python train.py --arch="squeezenet" --model="self-supervised image encoder" --dataset="analogue clock faces" --crop_scale_min=0.4 --rotation_deg=5 --method="simclr" --kernel_size=3 --stem="deep" --projector_out=128 --lr=0.0037 --beta2=0.99 --eps=1e-06 --gradient_centralization=true --epochs=23.9 --weight_decay=0.06
Rows from block 5 of a small self-supervised image encoder, named by matrix and row number. Each number is 128 + 24 x the weight over its row's rms, rounded and kept within 0 to 255. All counts start at 0. Numbers have three digits each.
After each channel's rows are labels from the 100 images, of 14848, where the channel reaches its highest value: "top examples" is what is common among them. Only what is clearly more common there than usual is listed. The data: analogue clock faces.
# sq0: squeeze pointwise conv (model.blocks.5.sq.0.weight, 40x96x1x1), inputs 48-95

sq0.26:147084171131133108114171128142112064132137121135111134159141104083126127124101132124143130051143120081115199140152095160092151103112126110160131
top examples: dark face; numerals; hour 5; minutes: 25 to 29

sq0.9:112084151149109115100091138135101110083149132141102119111169155064115120188094146136170136146145048110106140156127098149150155118115152158139123
top examples: dark face; hour 4; hour 10; minutes: 55 to 59

sq0.10:105137140146121105094152124134114144163092139135119161089169123155155196133134118152111091131152142129140127143127142190116106131123143130129179
top examples: hour 6; hour 5; minute hand past 12; minutes: 0 to 4

sq0.30:143136124119145162154137148116103146099074115106166094113122131122132155126119145122094062150128115120161126093122147123089084181133136105137173
top examples: dark face; minute hand past 8; minutes: 40 to 44

sq0.22:101141129135096121144145092093121156141090154138106147104134132133134113150163107197114103205132138101115090173141168164155125113133161158143103
top examples: numerals; hour 11; hour 12

sq0.15:075140106127175194172116077107126101088128129137157074138139144108175167116135113164152116108102110165123091113104180139131135100132080126150174
top examples: hour 8; hour 2

sq0.39:098146115149115134164122118116095119075154115171120108089163207122149105176099118129150144117188084110154108144126121107135160149153169131101120
top examples: numerals; hour 4; hour 10

sq0.16:123116135141134164130180108087150133132104137131100130128132140141134171146166132143126106150104149139139109134092168132120101178148127170113124
top examples: minute hand past 12; minutes: 0 to 4

sq0.19:136134136104163096116120158166115052165168148123137146172114092147165141085149138131137147123137121121094122145135110140097181082153120124159134
top examples: hour 1; minute hand past 1; minutes: 5 to 9

sq0.23:135144116146165126132132166165122121148115090161134109146140111144169104151092174090167143145143144090132102134138113103106154111156150142158100
top examples: numerals; hour 4

sq0.36:140136141166117139106118141107112116156095155105133201142155160154117165104124128071132103110182095112158096097121124063125126142173121121089146
top examples: numerals; hour 6

sq0.38:152078105129149132157134139107130128141134107085121122174149111076153156120128154165109094138152122128095093164143120173097130123135130157173159
top examples: numerals

sq0.1:088144126124089103114122133140195092146188141130127136130145102142147128142156108146148170105105159098168107160148105152093160075133117146177143
top examples: hour 6; minute hand past 7; minutes: 35 to 39

sq0.33:120131146111112138118106145163151110138152135076103156178070101167141133079180080121113120094073154128149139136116142117094159116147081107129136
top examples: numerals; hour 1; hour 7